Weights of a small multi-label audio tagger.
Model: 2.07M parameters, arch quartznet, depths [3, 3, 3], widths [192, 288, 432].
Training: cautious_adamw at rate 0.0048, 11400 steps, batches of 256.
Data: trained on phrases spoken by 400 fixed synthetic voices, 74.7 epochs.
Rows from block 5, named by matrix and row number. Rows with one number belong to one channel. Each number is 128 + 24 x the weight over its row's rms, rounded and kept within 0 to 255. All counts start at 0. Numbers have three digits each. After the name is the row's rms in percent of the matrix's.
# convs1: first pointwise conv (model.blocks.5.convs.1.weight, 288x288x1), inputs 58-115
# convs3: second pointwise conv (model.blocks.5.convs.3.weight, 288x288x1, transposed), outputs 58-115
convs1.237 099:108150076129113119127156115141136138126095091129139052099131124137142134126119128146085120167087133092117088138127155128128142129128136124111105096139130135186110138151130135
convs1.238 102:137124125153170105231111149144132138119127094128131128129146090133095140123161138154120111167153099160123135142152066130110167124123121146139127124112123174148117100138128134
convs1.239 102:155137153121142115117116113122128120122112171115123138129099135151094080131123132129169077086141151145143178142141147152133148123142127098121113145089080123105107127152130125
convs1.240 105:114158125152087120124118117189132117140122136134115065127046085147171103127134116144120099110085134072168108161133081138133171108104118131149147133125148128080098115144116135
convs1.241 100:126102129146153120130171112129147116117111086165096179106166144110150115136104125098112130128144125130120137166139101145080135133145150170122126116082117084083138119136137123
convs1.242 102:112130159123157139113143155128097105116137123096143139127105079133101113113126135077174139139131144148177108117168105144167159108129106106155178093106119129129147133177095093
convs1.243 099:110142126096141147101178149154120109107129102125141112151163175103118162071148126128126126114129161115112121094124143135130124087122125153129115114137131095156132123100140138
convs1.244 095:123146129147122144250144173108134100143145101111134153125113118127105114113126115089133108135146090140100110135114096115101121129093128116080065125125144040155101122146148151
convs1.245 103:110122107151133087130154088142091088143148131217119130142127162163120106113123120157151116110149155149137107089107141137134129132125139113145153142109096121119122106133106116
convs1.246 098:094123131128130119104143139120135116157119185136151102188146130131132147091112148126128158087119168170155161170110144146128104114127119167097121156109108125109133110088104107
convs1.247 101:103149117110147129110097107097118087116087163100108166119143141108094129122121110143116101093152150120113127077086155110124096159106097107093114140127118141106112109124165139
convs1.248 103:109083042104121135111147113143138146076131111103084159132153136087128131099130133129160150105195167130135100129158129135077146090136088123134100144134132117138150120148117128
convs1.249 099:095107125136156108167159131163101117115151113105110131137171145108136147126141115093125123132171125162090102109112108127142122077134100088125127163113137069158145129102106135
convs1.250 100:157181117120139126128115141117071128163158128104160107114130135155072141135116152095131164094116123119151169137149162135132096133127118120071097110100109160114108151111136114
convs1.251 103:125109080095077139121106157170167087105140144130139140112116126115117154126149184130116113119114138170136161115088144144128149110118149160145122119093156140146091159132082128
convs1.252 097:085036153128132127122146103109112141119122147129152114149092138131134136125088128111129206058125110131148121169121091104111140121092140118125130136086129152168128105138141117
convs1.253 099:119126110123128151108178147097113156073135133169146139111166129108129129069117139107123108143180129094116148124082130141152127085129139096141132094115069104115124156119128150
convs1.254 103:091156121128093117141125121139116117111123127149160165090132116124138111135141125137129132107145120135121111121117155158147127161136166105117080064067120150113139122136097122
convs1.255 104:118150129095149164120116178131094162121143086130101131139088141120148066136093109173152138126098132103121117086122100153121130110111154134098095101122144146107119149159130112
convs1.256 100:131140100094105136125099112124106117130091083089220137125113158115111080146113117138135139086139142124107125087110116147137146114139117114134100168146084133148135106099143138
convs1.257 099:128114114138163134119147118140130134150151154129146096126127165083140121137124122127119154127108105147134165131135077172133154110146113106122131108087121115140103136135109116
convs1.258 099:136126112154110131105122125114113154090110176152117081100099145125147122147121129131153140133119143156163174169134131110130121090185142141135118140130108150156146113132116109
convs3.237 095:122116122124127111152145123124169126153134122110096163146162143111156104115150135131109077109129105134131115167135129133169152120121161162091169156103134176090114144119111093
convs3.238 100:151128070123160114148128081150150128111119108141125155124139052150075124083113149148123120104151144122092103135164140156163159147129138135124101123083160172145158206139119145
convs3.239 091:136136091169134126124182115105165123146146118158134124138130136125146147091121102067117092104132138065119100101147128140099133208111136109124118133149097098159112116162067109
convs3.240 098:137106093104127128184141159126145145105107110109075153179148140139167138112106135124116147126135143148171107064106112128133096135121129163083119098120097145131125166158129084
convs3.241 099:074153139131114121122139113143105090115130075139139085159109145143120160155120166134120122119086121117113168103139181142097136121160169149142113095115085130127143148130076098
convs3.242 100:157124090126139144130144139148072136119122143139140151087128128119096111093108103144119115134083145103120113126134101119147128151125124169126119120145143123093135135125138124
convs3.243 096:086123117145112114167157164114105110062133144152169113154137151158144109161119113096131095134157094116100130115124169106098103144104117169146106132133140118133075111078140131
convs3.244 088:106109103083144115103091161145109151112122137152144152142138115116156140132140126134129131125160131117123118107132130143125118137164141125143164115139156015161129109125146109
convs3.245 109:163129108107140107125141116127151123109117146074120076105119116141113137131141152152156130152182051137100121161156134092135136067142120112133128112163192118096137117168166136
convs3.246 095:169109087125104128141154141100143139096122067152131148157155150189130107128145135138123110128146154100128121135099151131116134138155120161161117143136126125108140107106100148
convs3.247 106:171139150120120102138135152151130099154143118105127109102089118064146089169183109111128124150116128156162109126093109138150114102131098090106117155123128124107121114111152094
convs3.248 103:111103085120121149122129183111106124136107172159099093089076144076176118083152169101148133135132132144182176119153172136121118109141105107163130132114111085125145116145145102
convs3.249 100:130189153100147100139171136139115132098082166129153132133160149139142153129105111165115152085179135139063116129120167099147168138135154154145147127129142108091135138173169131
convs3.250 094:097171118124136107139135137111110132114115132118129132142105145127118141133162116128121113160112153171136098115075094103152141134118127130069164141098135142153122083109155148
convs3.251 097:151107142058107173141104153093142191142112130060142090122129117136137105114112135110161126160148125182144187137124119117127146143133134123125095123142109109132152130142138138
convs3.252 094:168115118149105109120091142163094098203162115126109186158153179177151113113162131144148091128150135149122110160159117124123095118113154154115091130122146125142124129134115145
convs3.253 105:092114147141149183172146130173119094147133139142095097111128127098117126102174100128120067120139122091113134112116133107153166117126136132084133142128075160137141117176166110
convs3.254 107:129136117098086135134113082157139157122133142151131110128110102125115095150104121124156157076168131145144117133135104102159112106126139131128100146158101142103165155109140092
convs3.255 097:133144127121150144104107121117091158139100112136113137107110116136158110123113162129154142139147140137111094152123127137129146122101092140081154120112201124141177161096144143
convs3.256 095:109110112104153111131139116116097094141130151126068101084145092148125105108115112110114123112147128156126148108114084145074126134191102134137148117120113100172125106138165099
convs3.257 108:118105158132125123152116159081141123108137101171122111117111150148133118139161092136095136102113124119118149111122142130116121126127087099109088162154128113133126123119120163
convs3.258 097:169136079136136122143129134146122092163150131130118090166094119105099149111118143155155118132131160120164133150154139125153134107149126109146149129142146122127095131161108107